Weights of a small sound classifier.
Model: 12.6M parameters, waveform 16khz input, norm batchnorm, widths [192, 240, 288].
Training: soap at rate 0.0019, batches of 128, held-out accuracy 91%.
Data: trained on tunes sung on syllables by a formant synthesiser, 39062 training examples.
Rows from block 3, named by matrix and row number. Rows with one number belong to one channel. Each number is 50 + 10 x the weight over its row's rms, rounded and kept within 0 to 99. All counts start at 0. After the name is the row's rms in percent of the matrix's.
# convs0: first width-7 conv (model.blocks.3.convs.0.weight, 192x192x7), inputs 20-29, a 7 kernel for each
# convs1: second width-7 conv (model.blocks.3.convs.1.weight, 192x192x7, transposed), outputs 20-29, a 7 kernel for each
convs0.65 094:55 52 49 53 77 44 68 48 54 47 56 56 46 42 53 41 44 52 52 52 58 56 49 22 57 38 40 49 45 43 31 34 57 49 46 50 41 47 50 51 41 37 63 57 61 45 52 61 33 61 50 36 46 59 50 55 53 48 39 39 37 52 40 50 40 36 55 40 39 65
convs1.65 099:52 53 39 48 49 47 47 31 43 45 36 42 42 36 50 55 64 54 54 50 52 48 45 58 48 54 52 40 44 42 50 48 32 39 43 48 51 55 31 43 50 60 39 33 56 61 60 42 52 51 56 47 44 64 55 64 46 56 55 57 49 58 34 42 69 53 64 51 47 50
convs0.66 086:43 49 60 45 47 51 72 68 45 47 51 47 42 42 43 42 62 42 33 43 45 47 59 43 44 60 50 46 85 52 79 42 49 50 63 45 46 49 19 44 62 45 51 54 33 48 39 40 56 66 56 59 49 36 47 49 52 41 58 36 63 49 40 74 48 59 68 66 70 64
convs1.66 085:45 48 46 45 51 45 63 56 59 67 50 54 46 72 55 46 45 42 47 56 56 43 48 54 49 49 48 65 56 60 45 73 28 49 48 50 47 64 55 37 59 52 46 55 44 29 61 57 35 51 50 53 61 40 44 50 56 43 39 56 48 51 55 55 58 46 50 55 62 58
convs0.67 076:39 50 67 57 38 44 62 41 51 41 45 46 49 63 52 39 42 50 51 54 42 30 30 43 46 57 42 29 57 53 59 53 50 53 47 25 49 48 55 43 58 50 51 43 47 54 48 62 64 46 42 32 51 59 46 46 56 56 46 53 54 62 46 37 32 47 59 42 28 54
convs1.67 083:48 52 57 41 45 50 44 59 55 56 42 49 52 55 65 47 66 44 53 65 45 64 63 59 63 74 64 65 49 74 68 68 53 60 65 34 47 60 36 61 55 57 51 47 50 44 51 46 73 63 60 42 51 54 66 53 48 37 66 53 72 51 66 59 42 54 42 56 52 55
convs0.68 095:64 50 63 52 58 49 64 47 66 35 66 67 50 72 54 58 49 41 48 25 32 29 39 50 56 47 50 52 35 47 63 50 70 44 49 47 53 36 41 42 45 38 31 44 39 46 47 48 59 63 48 48 41 43 49 53 67 49 57 59 53 49 57 62 47 54 38 57 52 46
convs1.68 099:54 47 48 43 48 49 49 55 54 59 55 48 41 43 42 46 44 45 49 44 63 47 44 55 48 56 48 48 44 50 67 38 38 52 47 46 34 56 52 53 50 34 44 47 56 43 66 62 68 54 46 38 57 54 49 63 54 47 37 48 60 51 64 32 40 37 52 46 34 37
convs0.69 104:47 44 39 43 52 43 51 42 47 45 47 38 60 65 56 40 54 29 55 75 53 41 54 59 52 64 59 31 19 50 33 33 41 28 46 31 47 43 42 52 40 76 38 39 53 52 32 53 61 56 46 41 39 56 35 70 57 50 50 37 48 46 46 36 53 47 55 53 42 59
convs1.69 117:46 41 43 54 58 56 47 54 46 54 57 21 43 53 45 42 53 40 38 57 48 55 56 44 49 62 52 56 70 00 81 35 28 71 00 55 57 45 53 39 53 48 45 49 53 37 38 51 61 53 68 37 47 63 55 51 46 58 48 50 50 59 53 43 44 39 57 36 54 60
convs0.70 099:55 73 59 64 58 64 61 56 68 60 38 69 57 75 41 51 48 45 37 55 32 66 49 41 58 56 61 53 40 56 45 52 62 58 46 50 63 39 33 41 41 29 51 83 75 70 38 43 60 43 44 59 53 39 47 46 37 48 72 68 50 67 60 36 44 58 41 54 50 54
convs1.70 086:55 51 38 44 53 54 43 59 77 60 53 66 70 69 46 42 54 51 58 44 41 48 50 50 58 51 51 43 54 46 45 51 42 52 46 43 28 50 52 37 60 38 62 49 44 48 39 38 63 43 47 50 38 51 64 65 60 52 58 56 38 40 36 44 63 43 62 36 51 50
convs0.71 075:42 48 33 40 32 39 38 57 64 65 33 51 50 54 71 66 45 70 50 47 45 61 44 44 56 51 52 39 48 52 40 44 43 37 50 47 44 43 62 53 33 49 40 46 48 43 52 56 53 47 46 44 36 39 42 45 65 61 52 45 46 53 47 58 55 44 44 37 56 42
convs1.71 080:50 28 36 45 58 40 39 55 41 40 68 38 45 55 66 66 50 28 60 49 48 65 51 61 62 52 60 57 69 39 46 45 43 48 48 50 54 50 42 63 43 56 38 59 53 57 49 42 57 60 33 33 56 41 45 25 52 57 65 68 60 52 36 40 48 43 42 46 55 63
convs0.72 107:52 47 36 51 52 51 59 55 39 43 39 64 48 58 61 75 44 22 46 36 61 64 59 49 45 46 60 42 52 47 49 45 48 72 43 57 38 59 54 54 51 48 62 36 48 54 51 39 52 37 56 59 37 38 59 46 53 42 51 45 46 49 38 48 70 64 50 26 63 47
convs1.72 109:42 45 51 36 47 55 43 52 53 42 59 57 65 49 46 46 26 39 46 58 41 52 47 38 42 49 52 60 46 56 59 42 60 33 51 38 38 43 52 48 48 49 57 39 50 54 38 49 49 58 43 82 49 50 53 58 36 46 44 43 39 53 45 64 61 39 35 61 50 59
convs0.73 114:53 42 43 54 43 52 64 68 59 35 64 33 66 30 40 47 35 34 53 52 55 41 56 51 59 46 55 61 48 28 41 39 35 60 35 43 39 51 39 43 61 52 64 51 53 43 56 41 54 46 56 43 36 55 55 52 64 44 41 36 57 41 54 56 48 43 36 49 44 48
convs1.73 110:59 52 50 46 49 58 39 51 61 53 34 49 47 41 55 59 59 45 60 63 42 56 52 50 55 49 46 54 28 71 19 48 55 29 39 48 54 47 56 46 37 41 38 32 34 49 36 41 44 32 52 45 66 63 44 57 53 45 38 53 51 71 47 32 58 33 47 45 34 47
convs0.74 112:42 58 46 49 54 46 53 63 63 32 29 56 58 53 43 43 46 49 45 36 53 61 41 48 46 44 40 42 64 42 44 63 49 32 54 33 59 63 46 38 55 54 44 32 44 34 60 36 52 38 48 73 53 38 57 50 53 51 49 58 53 49 61 54 41 37 62 45 56 56
convs1.74 107:45 45 53 45 53 35 62 61 41 31 47 36 30 49 47 47 49 42 54 47 71 53 67 56 46 47 53 58 46 62 47 68 37 65 51 71 48 63 38 50 52 48 46 56 54 56 52 60 37 54 56 60 46 53 46 48 43 42 38 41 50 41 33 42 31 50 50 44 49 54
convs0.75 099:56 51 58 53 52 45 54 57 58 55 40 42 41 57 39 45 66 47 41 46 48 38 44 43 51 50 56 62 43 40 53 53 44 50 52 45 39 59 60 40 65 77 76 52 59 78 44 42 35 56 61 44 42 37 44 55 60 37 52 46 35 39 39 32 62 45 31 54 46 34
convs1.75 098:62 65 62 71 65 59 58 61 34 41 43 44 58 59 61 61 53 31 40 57 53 43 50 54 42 47 50 41 68 67 62 33 61 56 36 62 50 66 64 60 62 46 38 66 58 42 63 55 41 53 48 58 56 55 63 45 43 47 53 56 61 55 42 40 57 44 42 53 45 60
convs0.76 107:52 55 52 60 56 49 51 52 33 57 47 48 45 54 47 57 44 48 67 61 60 54 42 61 52 46 44 42 42 43 58 45 50 59 46 42 50 69 28 44 52 51 70 55 36 55 38 49 58 46 44 47 59 58 55 64 46 51 43 56 47 63 63 35 52 69 52 45 50 56
convs1.76 103:54 49 47 53 53 44 39 43 38 41 32 68 56 47 59 68 40 44 46 44 34 51 63 49 50 61 50 58 55 44 41 50 69 46 36 64 57 54 60 66 69 49 38 43 58 52 58 38 34 38 42 42 32 38 43 49 33 43 61 48 54 51 51 44 60 37 57 36 31 59
convs0.77 103:54 43 34 43 46 46 22 50 35 52 37 51 43 50 59 66 49 51 56 30 55 45 50 39 49 64 59 74 44 39 59 61 53 60 59 45 50 48 41 38 40 50 57 30 53 52 49 50 34 67 45 65 41 56 60 42 33 53 59 44 43 52 58 48 44 57 57 52 52 71
convs1.77 090:59 42 52 40 61 40 32 32 59 35 46 47 45 24 39 51 39 60 39 78 50 39 43 44 43 47 42 50 61 40 41 51 42 50 53 41 34 36 31 32 56 59 49 46 59 52 71 77 47 47 41 53 39 32 49 37 36 40 35 44 55 60 63 60 52 40 59 55 67 59
convs0.78 093:71 50 50 54 44 54 55 55 35 53 64 40 62 51 59 43 42 72 58 49 59 62 40 53 40 51 27 64 51 55 42 58 48 48 61 45 37 38 37 74 49 44 48 52 34 46 56 43 31 24 53 48 52 44 49 70 47 53 62 49 46 59 45 58 59 45 55 37 54 59
convs1.78 100:58 36 37 21 42 56 43 45 50 54 67 57 48 39 39 56 48 25 49 45 41 51 37 50 56 46 52 43 38 39 45 67 56 48 56 54 44 45 58 47 41 52 33 60 53 46 53 37 63 61 59 50 38 53 54 64 43 38 50 53 46 33 45 32 40 58 52 38 38 40
convs0.79 129:46 61 55 51 53 54 52 58 44 56 37 38 42 50 44 35 34 33 52 60 55 39 35 56 67 55 72 48 49 43 47 43 47 56 65 45 63 61 44 61 38 42 43 50 54 40 37 52 50 44 68 34 51 50 47 60 40 34 35 42 49 56 56 57 50 39 52 53 53 64
convs1.79 118:37 33 46 31 40 46 60 34 47 52 32 47 56 46 42 54 54 39 21 33 31 52 57 60 53 58 56 53 52 66 48 44 39 44 38 59 51 37 52 55 36 66 47 54 49 59 38 43 48 71 48 54 55 39 45 49 48 48 45 35 43 37 47 41 31 38 44 37 45 33
convs0.80 106:68 59 51 48 68 46 36 69 43 67 42 54 55 58 43 31 51 41 47 51 55 49 41 60 35 38 61 35 27 35 21 37 24 21 38 41 37 54 45 58 36 46 52 55 43 54 64 48 35 27 41 40 50 57 50 61 39 47 42 55 46 57 42 56 49 54 49 58 42 47
convs1.80 105:55 46 43 37 55 61 55 57 45 41 64 50 46 47 47 57 47 38 54 23 46 51 50 54 54 51 55 52 60 16 34 58 18 47 09 67 47 61 62 60 40 51 37 50 52 52 63 45 53 60 50 55 30 51 52 37 44 36 40 41 51 52 51 56 53 34 55 45 46 50
convs0.81 101:44 44 50 51 40 45 46 52 48 34 42 45 54 57 43 59 56 61 37 50 27 25 51 51 33 30 25 51 47 47 43 52 42 51 62 51 32 28 30 30 34 32 50 53 55 68 38 50 44 65 66 54 45 36 38 52 59 52 41 54 40 48 58 52 39 48 34 42 66 72
convs1.81 102:53 56 59 51 45 60 57 39 45 30 57 38 31 37 24 23 67 40 59 41 52 45 46 50 53 44 41 49 60 53 47 54 35 43 60 39 51 71 43 53 56 49 61 46 46 44 58 60 44 33 40 45 58 67 67 54 44 56 58 41 57 56 42 45 61 54 59 53 37 54
convs0.82 118:35 59 50 43 47 47 59 57 69 66 74 50 27 63 41 33 50 56 36 36 53 54 50 56 64 46 50 45 48 40 42 61 39 55 55 63 62 59 39 63 40 38 36 35 57 43 50 48 38 43 42 38 42 39 51 38 51 49 58 48 62 47 59 47 46 48 61 47 36 61
convs1.82 104:44 44 36 52 47 47 52 34 47 57 49 38 47 44 44 50 52 43 30 50 47 46 52 46 46 50 42 49 50 40 56 39 59 54 73 86 60 67 41 39 37 42 45 52 57 24 37 51 47 30 36 44 40 67 58 50 48 35 40 46 50 42 47 34 49 59 54 36 45 49
convs0.83 094:49 39 50 45 53 49 48 59 90 58 65 52 43 65 41 45 36 50 53 52 54 52 61 55 47 45 54 68 55 41 53 46 52 49 58 49 64 55 35 43 31 43 74 60 37 51 67 86 55 56 46 42 50 52 58 59 67 82 63 64 49 51 54 51 42 32 63 55 42 49
convs1.83 091:47 45 49 39 52 47 48 65 50 45 70 63 62 60 52 39 56 53 61 39 54 50 49 56 59 54 65 55 54 65 47 59 42 40 38 49 52 42 55 32 37 38 35 44 30 41 60 55 50 49 36 63 57 46 51 55 55 61 35 52 43 36 57 54 56 56 37 48 58 39
convs0.84 091:61 43 57 45 55 36 43 56 31 42 50 68 47 47 53 52 61 35 49 43 53 50 51 51 74 55 57 56 45 28 44 47 12 40 32 58 63 51 71 43 44 49 46 51 61 53 65 56 64 77 59 64 39 41 46 41 62 45 56 39 54 40 37 59 47 60 59 42 54 52
convs1.84 091:50 55 44 41 49 45 43 64 68 54 69 63 54 59 57 57 48 61 48 46 58 56 54 49 45 54 52 49 16 84 30 31 43 30 63 43 45 38 25 45 38 36 53 35 48 45 51 47 52 64 46 60 64 54 60 52 47 52 49 50 65 58 54 61 34 48 50 53 47 58
convs0.85 096:45 41 50 54 54 52 28 53 38 49 49 40 45 48 43 68 48 50 49 53 37 50 44 61 56 43 42 47 55 39 52 64 48 57 46 49 34 46 51 43 29 42 45 59 51 32 35 64 57 61 53 38 52 50 50 37 42 48 48 57 62 59 58 55 44 47 46 54 44 47
convs1.85 099:55 41 46 54 46 50 57 39 36 48 40 47 72 40 60 38 53 59 55 50 59 60 56 50 49 57 60 51 46 62 38 52 38 59 58 42 40 59 60 43 64 41 60 57 56 52 50 35 43 50 39 39 49 53 52 50 39 52 48 48 40 40 40 36 44 53 46 44 42 35
convs0.86 074:71 58 54 49 60 63 54 52 42 62 57 56 35 39 53 28 43 64 52 47 40 24 38 54 35 48 37 40 52 61 57 64 56 49 54 42 32 54 50 32 50 53 50 36 53 49 36 25 32 47 63 49 54 62 48 56 34 42 51 60 40 42 36 42 32 42 52 27 35 52
convs1.86 079:49 43 44 42 56 40 33 60 80 55 43 43 50 39 49 56 53 46 71 64 58 49 56 37 55 37 55 47 52 37 47 58 47 36 58 43 44 61 60 48 50 52 53 45 41 44 51 57 66 42 48 33 57 49 39 55 61 52 40 32 50 60 63 56 59 51 56 46 43 46
convs0.87 093:54 46 49 56 40 54 39 58 42 46 45 54 52 36 63 47 53 58 46 53 51 63 54 49 47 52 45 44 48 50 46 33 54 63 39 46 47 50 38 67 60 54 33 47 54 49 46 43 49 58 62 47 52 44 39 64 54 47 62 53 38 61 36 58 73 50 56 74 47 49
convs1.87 100:52 42 57 47 53 49 51 52 44 53 34 33 46 41 32 40 66 41 37 54 54 56 56 44 54 51 48 48 51 34 52 45 55 71 24 53 51 58 36 47 54 36 60 66 42 52 52 36 45 47 49 41 46 49 41 36 48 49 61 48 46 47 60 41 54 50 65 47 71 43